From a checkpoint of a small contrastive image-text model.
Model: 8.42M parameters, 32-pixel images, encoder arch densenet, encoder activation hardswish, text encoder width 256, text encoder layers 6, text encoder norm layernorm, text encoder activation gelu.
Rows from block 23 of the image encoder of a small contrastive image-text model, named by matrix and row number. Rows with one number belong to one channel. Each number is 500 + 25 x the weight over its row's rms, rounded and kept within 0 to 999. All counts start at 0. Numbers have three digits each. After the name is the row's rms in percent of the matrix's.
After each channel's rows are labels from the 100 images, of 14976, where the channel reaches its highest value: "responds to" is what is common among them. Only what is clearly more common there than usual is listed. The data: numbers of one to four digits printed on busy colour backdrops.
# conv1: bottleneck pointwise conv (encoder.blocks.25.conv1.weight, 96x312x1x1), inputs 0-155
# conv2: growth 3x3 conv (encoder.blocks.25.conv2.weight, 24x96x3x3, transposed, each kernel summed), outputs 0-23

conv1.91 097:484521484477497458492514493482510524509470499502527510542498473497495500509467488522454510487493518435468468478469475504483496486505514500451505488512492486451482499502514538502499515477483518496518469502485533519471519530527507492475476562512474493529484472488514511490519484478520507505527511499464497495472490515521504508471500526478504490526489457496503470513450525495462506506523501491501512512470461484508530490482478476497492487491492509517516523502494497574484
conv2.91 045:498508520499482521489491542528439535497515472516469481488505481449481509
responds to: the digit 9; length: four

conv1.19 106:492504517548491506474471482517493509477492500489526532498476522512488512530508519530478534461511449446489501505534477525512519518479526464511504498469539502506485509512470517509497527508507485514514498504483475508537492503507505516473494555553468533478524485484529509473467495480497519523514450514542475502485533482452494525515500508501545520508514542507508485486515475501497505490475519488461487495487439468504507479511512472509458472504478508469496482505479514496539
conv2.19 066:495513510547475543452488470468522494506505523493490531489507501521464460
responds to: length: one; the digit 7; first digit: 7; last digit: 7

conv1.23 105:513474438472503487489531513475479506535509520511496510516499514501519527498483503466524523524515518473483492432484509500494521477524535521543538501525518490492512481478531512481484477479494464474505517504494492518525512495487471472508510505488498483504516467508497514504490533568479469498503499466509515502514518533501456497481481461527503516533482491492512486520469484478486487503509501495512481509540498501533555500479545483516525531488503493491493491470532528541518
conv2.23 083:530448537553506504477496530463506527528520524499490510484486502509525477
responds to: the digit 9; length: four

conv1.57 109:519472477516478525523511504480450467521535521483517539464455495476475495486494496506583522492507479515449489484558490499504484473463505510529484480473530513534509486470496532532476507505512475508484549501504514498506497512466468531474510536497488479467532486502503506475502500548488492517504505511547501489503488490516493462493504474541470525522460507488446516478516502487489525464480440490500498508505494493487509515493472460427497482515434462500541503510499514494517
conv2.57 092:561486471507507465485508502539490517531486467476503506451472504504516484
responds to: the digit 9; last digit: 9; first digit: 9

conv1.69 093:482486541488468484574483506525508508507511486508465507442504496535485510476496473504545510498503472498479457480503540471491515525480457532491503535506499467521499554493595493544496491424472528491508481512497486494484483492512500522491535527482519518468508491514500524497507454488467481538510495485504491475482516507523493485475520492480476485513510466511554509475454484477517485472486490505503501531519532498512496503464511485508527548499515481503519503473513516523464
conv2.69 076:488487472509537525496453475427490492485468501491492478473507513479514510
responds to: first digit: 2; last digit: 2; last digit: 3

conv1.86 112:487528494510515519511514520498490506449482514456500494472482453488496503500477505508476498493448506491524494493507514495476494502535492424472519518515514452509510482498501500497490494505491533497528486491511515469486509505514499490492501506483500494481480486501481506449520499487490500488501515507481496483508466498499510503483505469494512483500511502483526466521505499475518484518488529501500484501499497494505488540493504480475478495504485493538484511488540492495500
conv2.86 121:518462511517467521498519484510484489489509518521415481472514504516519496
responds to: length: three; the digit 4

conv1.5 101:468489502483477466511500483459510514493518466483504501494470507474494470507505475512501478501517503498506478471472485510504464481470504475528501482486516527473478522508497490481511492498501495510478523490490522508490490515487514509476515536518481510506491502469486505499484522500493504535495491489512475487477492495503504495491496507501523489495506507500462516505538485507480486506511493514502480480494487482511500480515495478499515510492442498536505501508506498511555
conv2.5 129:561474505491450503508518497509452462496487493499492498509492474456524492
responds to: length: three; the digit 7; first digit: 7

conv1.59 096:501498493505504504492490456496450492490510485447505478497439520503497449473473493533508484492498510491503480487524517496519481489474527466503473475526521505496455507498509476508505504497518516504487493511480494489492507493490495483511475495541508477503528491505511501449519518478515482449497524482436503508523529497468478484487478504519505496509469479495499474491522494522473536503538501492502488519492499517470496477520463507495508473470480544512439500471486481481456
conv2.59 068:429542485469526476480475493510496511523500489483478502480482530466488509
responds to: the digit 8; last digit: 8

conv1.79 108:490496477476506499527492464493482508431504498486418510455496505513509491502510498499499498488490504467530495489512496493484509478523508475494470492479490489464492537489527458575490488468480515506524511498505500494487502471527490483521490502469492498497526477505469503459509480501475451516473499494502463481476526508476516472489502497523492532510546530503508513499512501484460484475541496512472495460511538478528463476493498516485447489479495484494521497497506489507512
conv2.79 124:506505498469492445466555483560526513503483484515482498487512479493497505
responds to: the digit 4; first digit: 4

conv1.89 107:513461514507484505496513501526522486527503510491495499504494549506522518486505471484494507488538520461479512500477530485513485496498514532494503481497488475469475490524526494492472472485465491491500503532469479490498512491495481499512474480500516483489529504501485510494474496526503487472519502508508487523476510478498512523513495480493490502510500492488479531507488510488489509492476476472498504488529483495478523467500497504489508490505508538420485506485488497483474
conv2.89 121:549452505492499514491495512472495495507491500504430501473504471467535502
responds to: length: three

conv1.7 092:509490508459476467549469546497496456548495495496483493447505500501478524480479481510568491494501469542501481450524536501485508465489450475516509482525476490494503527503458492510483538459484471496509470484486487484507509522488504487488539501489476526506487469514499500461478416503450512532512494466510469517474515504469503459495495492545482500493562468485479510509502521516475479466494488496500465493485444506521510515509510495496489479491505510491495529545524541445529
conv2.7 087:520462459504518509490460475434521518483479508474509485478510504486531492
responds to: the digit 6; the digit 9; first digit: 6; first digit: 9

conv1.24 098:476475529505492472525506504553459529493557504475497491483527520497525528514528498485455529487521465533488523531486512471481490532478513535476472497503466543463473525499492510521496512454515487470490513492473505463495490478492500511479523514472542477475515525479500483530496479490476514547499480499451468457475535516490481505477466506496469506492479483494538499487498528466525489454497462458485524488509492524515525470475518495458508477516478499479518492498520453469474
conv2.24 082:510528522477498462539554532513487493506480494503523506540463487467502521
responds to: length: four; the digit 0; the digit 7; last digit: 0

conv1.47 108:488524528466506504484520488539529494438536504484464502527518522525505533510524484559489495496464509487482501507465506504488457499473500532494461468518475502532513489469480467525467500536504520532515518481506497463495545523497508506507527490497514504460487483493505511513485530486506532503508525520493507461503555495514571468490469491534509505513461498484520477501506492486505521516527470518530512479506512507460520538521493512480505522480481536501412502480517491468529
conv2.47 073:461525504535539485482488528536491522521479518503474504450491516510537522
responds to: the digit 1; last digit: 1; first digit: 1

conv1.21 095:519465519506509529480506561547530498470511480467516495525496485497544524507502498496475513509487503494508523506467498508500466513498505523479492475472510489507493478483509509504512465510476497496495531471462494478501481516542503494483484509542495490500485475482521494478456522465509544495484502535453497485484469483500485498523513486475525463490496494538490478479477468516466499497490496485482491459494505518522477528528481484509482535485533456516508512474497482471475
conv2.21 133:509447495487496505548507503498502482492484493536507496491473504472428473
responds to: the digit 0; length: four; first digit: 0

conv1.17 104:494504489483498494512486480525517501543482494517540514480459477495518510506459491467484485493486466498476502461463473476491491475530549514495526522511486500526468486502508505484500508486471513509475489499469506513477502473494483487508532472505496516503489476484496488503477512468504510487494487501486525490490474502544511485488504507455508521459494513512513515494540493481522510477507509512485477525486502481508498509489500534500479511459524470509537508509484502492488
conv2.17 085:524475498501487535477486474526455509461499508500453484457513496506489545
responds to: the digit 1; first digit: 1; monospaced; last digit: 1

conv1.95 100:513528509495513557485511558491521477447563473533473495505483483480555507491493496499493502469506472524512472549481468474515491518473564508482488502522504515536517473496458503489513477460477488515483566508493555536479483456472515469471483540511496512496521483471437491480477549488519505499464521524497502461444508499490477524490500498514508500465501484516479483458501462549501511510531493511486501484478525518501483515504492503520500476512520523504461455506470478428463
conv2.95 057:523473478470520459532501477481502493472525471531514467464497502482454495
responds to: the digit 0; length: four; first digit: 0

conv1.10 113:487461485482476517522493487462493476487488508479482482500485499500492505522473514487482474517490498496471478488478488510485502506510473446503482499536514467480503493480491464457515515495496500486497490517511495487495492518475499490529485508522498490504484477530519529505495515532511500501508505507472523505479531476483494470507484476497496491515463470493508479505490477506503457511486489495515467512538480512488517470504491504457540480478504515521483454466548517520468
conv2.10 124:524472506493488508487487514516506497501481505486406503451499499486522494
responds to: length: three; the digit 6; last digit: 5

conv1.61 108:476461493493489492512516507477474512483475501461499499485481492499502490492511472500516491522491528477491522531515490485492482529502506498513512512467509462501485510484527454497490504498485482494470469461521457474464485505465496496515511488512527475473493488476482502455485480512470469467505485524520482468507527484515547473485486478539517496486517468456488503463466499493510518487495539490466468485493534478498525521483481480463471554476539530465491492505496487514509
conv2.61 105:507522520492567465503484516481483527511514472498458498482487495457534494
responds to: the digit 0; last digit: 0; first digit: 0; last digit: 9

conv1.26 092:494478543514455479530483532482514478437484497498505485542487507498511505515486465528491509477508511469452483513485520495478494503472500504491510496505481466505494458506542509537473511510456509486478513494497503503486482460494504469490457566534557488508474466488498490508507506469467533479476517460491515458481502469515507548468484516503504502508489456499541511455493482480510503495511501526513448501472511519499459521507530511482496513485531469491469452500513500508481
conv2.26 056:473500520492534472441488506493493500534544502497484469471539507481472485
responds to: length: one; the digit 3; first digit: 3; first digit: 5

conv1.3 094:468519494498534468479495485489460482521409504480506490507488515499509472511489529494476508519503471499539471499529488490505513508441435492508479511528493495471466471534490504471545467513515532509487500485485474522518508498547506499544491484539510503460480485499504518489458524526510555513532466526442506495498481508512495492498495509485495508493500550517497495506470512462514496472516513485515519494533495513508522508533501476484476492480547495461488536510478534459541
conv2.3 057:509480553511476500494489453517496530450512549509526479498487507523523506
responds to: the digit 1; first digit: 1; length: two; last digit: 1

conv1.93 087:496503524491478506516486513504515502457514494518526488504525469531504497528500510490509497517533495519511487518507513516509549538477455497485499446499439478462499530492476498550501525514477481512488503453493512476515478512468535510493512552523513502499510518490480474499492492504480510513472485469529498487478507464504513504507498522459519450493526446560524510520504497540494534452499484486491468485452473531486467508461487503496472504452460476486531474536494509486494
conv2.93 046:500506501499508498467466480450526512499514527527510517525530464493451459
responds to: on a plate; the digit 0; last digit: 0

conv1.9 100:496498489483525494460530504435517477451455497491491488544490489494521488534491493481419480479478525475494506482428486500478504502510492503483518496485518511483483469497517526415494467521575500497505508504509530481492509508484510491459472444511492469505499461492528493484487559494524488500493509488480462479464531493494496510491517520480497496533451508495492485521498476525484479455496491478486481486506537486506509508543501513519477503521512485479534487510496485473489
conv2.9 147:514508471488521483508462466418476482492489503491506504526486528495520481
responds to: the digit 3; length: four; last digit: 3

conv1.52 097:486487501514514526495495482494471507507441504496508514507508456501545496501521491490439498476511570475528479492491516490473520519524477513474530495492503510478507517499562534480481494495431484484479491475517501498500480495537465501518454464509508501492474485498477523460529534535515429478516531493448441526508494488505494527527475518482492511469498492479498490494463519516492468480522515456487480480498517479491493484497518520497487507514473462538495510490519473493462
conv2.52 135:514509486476500458496465461448513493488489486473518502505489516504530440
responds to: the digit 3; length: four

conv1.66 104:483506489476499489519494512519485516465496494516486490499518494476504551495495491506524503496511472546541558472561488509457485489478477504470479466517491526488505525498481497492487541505438505483487477499476488508524464526517472510492499466516484492464507510507508477542517500504463461513487509501523503495513493485487482458504514496510480506459494492495492496493477501496500514483489512514510517523499461508496494512491451449481487508503553483491490503499485491501504
conv2.66 102:504503496502479489500519503553539512514486523569512493484481504469475539
responds to: the digit 4; first digit: 0

conv1.36 090:491492468477463477552460455521502514426506524511488476510521482510494480505480495512556496504490478467502484495507496541495512474490450488500513492498522498464504526486460525539480483504497509479518495492532517505483513461493495511512515467493497512521506473500480504468483468507518526538516449540501471474538461486505496520532495531517521519519504498459490502511484512479528501532510491488484522507511490479467476468483516487537494485517494463500521490545483476522482
conv2.36 078:453458504494505476506490501448505524512496500526495499469507518450461471
responds to: on a plate; last digit: 8

conv1.28 104:470452498487469503510506509538513496514501499502463501460511517493481499511492553517484499533491516496472521501494508508489516482488501491522489501473506499506490468500521510504503501518459507503485499480492492481572462477467519524572470488528533488491482474497504539503463477486487519483492490470498480534475482505506506495480513489544486498509506484485486500467500497477481523488535482495475486484536488481491496484517471492478472481476455502495534481562481502485485
conv2.28 079:433522523539501540484503498501501510497496517482477528474498536507464476
responds to: length: three; the digit 8; the digit 7; last digit: 8

conv1.72 092:520515560497490491489467485477497506484506476509496506499476454510499506493501481512513513473540489469504495485507554497506507493455511518506493505529476485514453493495477547484497498508449481471506502507522499510521525496490502464508489467489527514516477481475535497473524502498529470466510478507501486505484497495456478513488517484454509509508493515477501511486483505514501486522462447505504498492471422483502504491503518471512475479492491483506476523467497480474468
conv2.72 091:517525507507488498501481474521444487487494478521530512522479495431481528
responds to: the digit 5; length: four

conv1.63 092:504499494505507479558483475549490505479536529443483513432497473478490519493492490532566523523511487537532484482539465503485502529483472493492493475497462487515483522495501506548489528462515511492494472523493510504498502495507501490475521558482485497467516527508516500465500438479519485523514522468473512502522501497442486499486483438513510476497503460477535468481522500482529514507500459523489515511543485512489498466486504465502507518514528529485464497505536487492463
conv2.63 088:515482515475493479476454449455497516485500494491508509487490519438525508
responds to: the digit 0; first digit: 0; last digit: 0

conv1.41 099:488504513445485466499496475498520528548487491510473484499476486489487473503506477501534484501508502517504483463504510482501495492506460503492525519533471473482504539503537466494538528484523522484468471512492522506471493473510502467520511497492503471498498492507479484506470487498524516523527466455489517520500498481522488491489526487492479516489509517523507468554500507539482449510483492511504501505497518519472559496506501507491507491541504486515532466478510478522472
conv2.41 084:552492484498535523494474549526538461521521504509503527511518517497491471
responds to: the digit 9; last digit: 9; first digit: 9

conv1.60 094:522473480511498495516503503487512508473517499514515497495466486476513497504474489447465493501500542501460491491513512496510480510536477494516520504523511465513470517476525519488535499535493510492470475513479501528488482503489481487501472436538493507489495445510508492471502543509524460514486486535458495516500498503542496557504474513482516489493494539495505513503499473515505480489523492486482516494468486498525481529509517514500494512539490488481503475503526482515479
conv2.60 089:551479516471524447491483473467519475490512495458490507478487504485483470
responds to: the digit 7; last digit: 7; first digit: 7; length: one

conv1.90 101:499509486497493512479490507464494480538529511512521512503487484493496459499499531498528476531548467511464517505492480508484496501523510532531471501517482531498481522527466536489522503500464532476500482493494508561499491480471497511497510462501483489463476494507499486519476511490509511492503494482514488456520494492495503483505506484517519498515501489493518512473519486513496485531522450525542489522492480508469502486497463507496494504425487481500552468503496535474538
conv2.90 097:494515467518492546495504522517488476502490509537529457502498517483541555
responds to: the digit 1; first digit: 1; last digit: 1; length: one

conv1.11 107:486532481513504515494493498506484462521533515483486472522491503493495498488495511540491507519452487512508549499493489494516469545502516473498530528526481495505497499511455494457533478511506526509512494509461485524501516476470493477499516490477497485488521456501483515527480503500487504467501487469524501510531483502477491490481515457516496500508508501508511494479480485505486534510533488507537498495509490524505505477503485525488519501551467476447508482500495500485512
conv2.11 129:488507491475519489482495504516502509488498476466449530449481534450530488
responds to: the digit 4; first digit: 4; length: two; last digit: 4

conv1.42 103:493473482485494470466463501501495525538497509491474510477497487486495503508510492498502518505510514514473522464521530508513496528478469492502475482497505518500512502483512479537512517532582442487488524491532521473496468482518518536506536484484504498486533510490477472453503489459501520554508500492458500522521494490530488488540513531438472471471511466547486485523506493477472455500465485483491492496503492513510465479483465501496489503465505490459524517519508495486504
conv2.42 155:490514520488498482488442537471466488493488517478505496470505483465503442
responds to: the digit 2; length: four

conv1.76 110:508527548494511504486504463483485509457472494482478499570557494503516496488503483503450478469500521437490544493472437494473495509405472510488479458500485504506493484486471500491468469492440526498500510514504458516498504517531485504507493467479498509474478465505497489500506531532509471512487523494521488512503481489433524506527502551463484478507491491504510536478478486486484474471518529480482490479496473506471478480486489478483490480442493476468479488522539463499530
conv2.76 099:548485490503556472483467523462510494529525498492480521480489501494510456
responds to: the digit 3; first digit: 3; last digit: 3

conv1.58 096:494518534544504550481490555509486490498521491495497491486494508502483475533482477505474507455485459503486496544520491478516493531457484479478457484462507501541527477509483537507483499474504470491536483494456503487511494459503494475478498526493516480498544516513493501481463449472486486508477462506561494479492520480503518530449508513497521511503514493518508539482519485488525518470454529519497494494465486489487509483501498501497486496518530468504528486509496489456466
conv2.58 084:543522499530501497549542520488479517499502489512524532503474491446481516
responds to: length: four; the digit 7; the digit 0

conv1.32 114:518506504519481480508497524523519506493510478469495464508522547476520508495507511514448517494509494506481483524451517471482488480466564511491482509522503538518476494493525471488511534511484526503508454490558496509530509517491508470490506525480482498488473522472500494485540492444493568476489502476465490526468501506517510468510496492448490496467458484511487458502509496465519477489518522501496499512526499477472506514500499543506500498518536514486519483486539497512436
conv2.32 077:522453472472531485528534479502505498451504481498484508460488530498497464
responds to: the digit 6; the digit 0; last digit: 6

conv1.14 098:475467476535487459436459492515490490527493504512507501470500480489473431480524496492508509513513501494474503494519472522507511526522462498499512466515484518500475519481468489469495492485534500539502484500485514476512517466512539508488505480519488512494518512503553505507451470492518497452495484462476505534507520491474504529504488535475538494487482507509502511509536512505479483513506489499493484495490505492481518503522501509522499501499485492535490486484500509520491
conv2.14 054:546526495503462510479521445482483525485491498500461498453507466506516492
responds to: the digit 5; length: three; first digit: 5

conv1.82 099:478499475494497490463510480502501508557471494518567483496470478511503493459516521466512509512501518479500536488481462500516476500543518535491487496499527538492506443481469523432516488517506502493477465474507489497474520473491483522519410471473509497497512524505491498580491510522493514518498534503555537513526478512522511487511501487511490493482451497508467517500484499488463478539486516499507509476476546490494521474503455511497514513493512500456500499481492479509516
conv2.82 162:502498479517511511481421504439460496522493510501501488484502504491514527
responds to: the digit 1; first digit: 1

conv1.16 096:514505478522494515531488529497489471470529493520484485498497500498518488498506515492447527520494481516512500495499442500517474481492524542474489495519473476470501500484483466514522515441476515520487505508458488517471496482497517490514498543507507528490510511505494522457480490493464521483515508515468472528481506514511478515550458484515525508475484509477503475490507486557505485496475465477509506493504480494493478497485496495543500482492508473490501526446533475521499
conv2.16 087:488495519475526457515476435478471498482492514519487498509483496474447503
responds to: the digit 0; last digit: 0; first digit: 0

conv1.64 092:478469485537509449529501471492459510421481469512484501484507484522480504511495487491478460512507552482523438496483472514493506483522463491525497510495506515459497502510501520503519520522517478476488515527487512526507468492523500508487497490534525470523518479492461526501490535517508500516500486488516542514494498482443479523514511514460462480496504462504523527518492477529472499495460483511505466498545482517501445468510512528474499461522513462502538486503511487496461
conv2.64 070:467459510496510486519520528481502511528537485530494475445486508487463532
responds to: the digit 7; italic; first digit: 7; last digit: 7

conv1.4 096:499491491497509481483508493512489504511515511488477495507529491504513512520475512529470490499530486521524490481465449491490514471479480510475508491512492485508508553486518498517464499488514504495495543505476486495520507487555487498520505474454475505488510519508482499474482502468481526507514474508493481486487484488459498477507509456477510478494519519480535505482485510485489470510468495469500519479510474479516513512492519504503515506466496497469533548505515516482507
conv2.4 105:490504518448507459453549470523519509488509539476508484493486473494510498
responds to: the digit 4; first digit: 4; last digit: 4; length: one

conv1.75 097:501501506523531489514501500512486494508483501479470488500546504504480454490485521470467486486477528469498493482515519511493526471506492499485471493499505494509507520496512487526491501492480526525494480529498480477484508535487480548506490520473460502492494516502487471482498493508491492508500500497507487493521498502520480457533532496464500500473489505459497494462512497547489465519454498466518493519516494530493474508514513487540487504478503504507538521522505481486511
conv2.75 122:454486543466515500505464514490462501491502512480511451478501489482519457
responds to: the digit 2; last digit: 2; first digit: 2

conv1.51 099:507561469457492478484505493505501503541514495467532501514498522482510497441487503551495543492450528447452499477495491530495502503484484498507523491498473483509528496507493496521516481498450459555476492520493524494508515535522498511510502577511487495504493530480481487491480511544506527516500536486499533479511504482530502487466498509487460508482475500503483455516515486496481492559475510517471500501505562512516486492503505494461508516489478503467498496474500501492518
conv2.51 105:509451504524504526460483514495469516502499520487442488444498508507495526
responds to: the digit 1; length: two; first digit: 1; last digit: 1

conv1.84 096:525537497511489489495479526496496461443507506496479497499512513486544489499496501503476503507509504504504503496496451498485491505477538435526468478516503500510484458520448504547547475496503510488472516499492511530478509500543521490528564472498503512469512510511526494508487484483519467501495524522518487476500464484478509491494488481505508486507499510557513547480528455504478477522521496505507493502528560557493487502484493489518482474470525490457508451505484542480506
conv2.84 072:464478496483520484481473507482487516529546509486481490448511513447492473
responds to: the digit 3; first digit: 3

conv1.48 112:478519497482514500475489405494455512407503490479485501517532518496508480510485494499477485503486522464483460519505479499498476479484550492526490516505519532501499475492505515573528480477495530493493486494506482485484494490468512507502467488453483499504480501487498501484491512473496476524495504516476500440501498501478483495528479474504493507501503507496525500469477488486497554507538496539503530521503501497495475510493526535517488472486505466483515506471488496491477
conv2.48 191:489487426504504513500512476550493493488487480445488494484514519496530493
responds to: the digit 8; length: four; the digit 7

conv1.80 104:494489510469510505451512497461494515527483481489482507498518560502521482498481475501495500492495517505453529488473504476492475457437494525467471526509498507504505494468520543506490465489422535472479477497486509533494474502488483489500508484509452508477479476473513506488499485518487508486503481498503457494451476491583555499528506507495474485511498520464499491502495495463507493474508486522477528481475512493480495541478506500516490501520493512468491490498460472476462
conv2.80 076:485502502514470486493482495500524504494494520517539510529485475480545577
responds to: the digit 1; first digit: 1; last digit: 1

conv1.55 095:502494512483485490515472478525490550563486486456479510523474504498440520453510496478537492496482466501511532436524530493486516501470461534498530489499485478506477533468556474491470495471462528511469489482507485516482506483493492492503526443483499472476510479507518493472490460513464483535527485501506448509469499496469514462476494502444475498465574505493526481525501521478476489482477486501484490475498508500502560515489495475533504522497524497521483482540537504471498
conv2.55 138:510487500503498516470532558574523490512506481506494505489537477484484501
responds to: the digit 9; first digit: 9; last digit: 9

conv1.44 100:471502512510511474508487456494492474472464500538471481491519475489521506496514503481544478517512487428492495543521529478524489500511480471478514536496520463454484470506524528532494479480489526471479488494544500515511494506488516503470506479491482511490496501501510471506499469476485504551485463509454512494497515492499482478475473480439535476486537504479508520455485494501478490517489512494510498500502500479508495507502484478513499488466507513489473493477496474502497
conv2.44 080:509508491509498516530469480568478503488507489426480487499518495514500514
responds to: the digit 8; length: three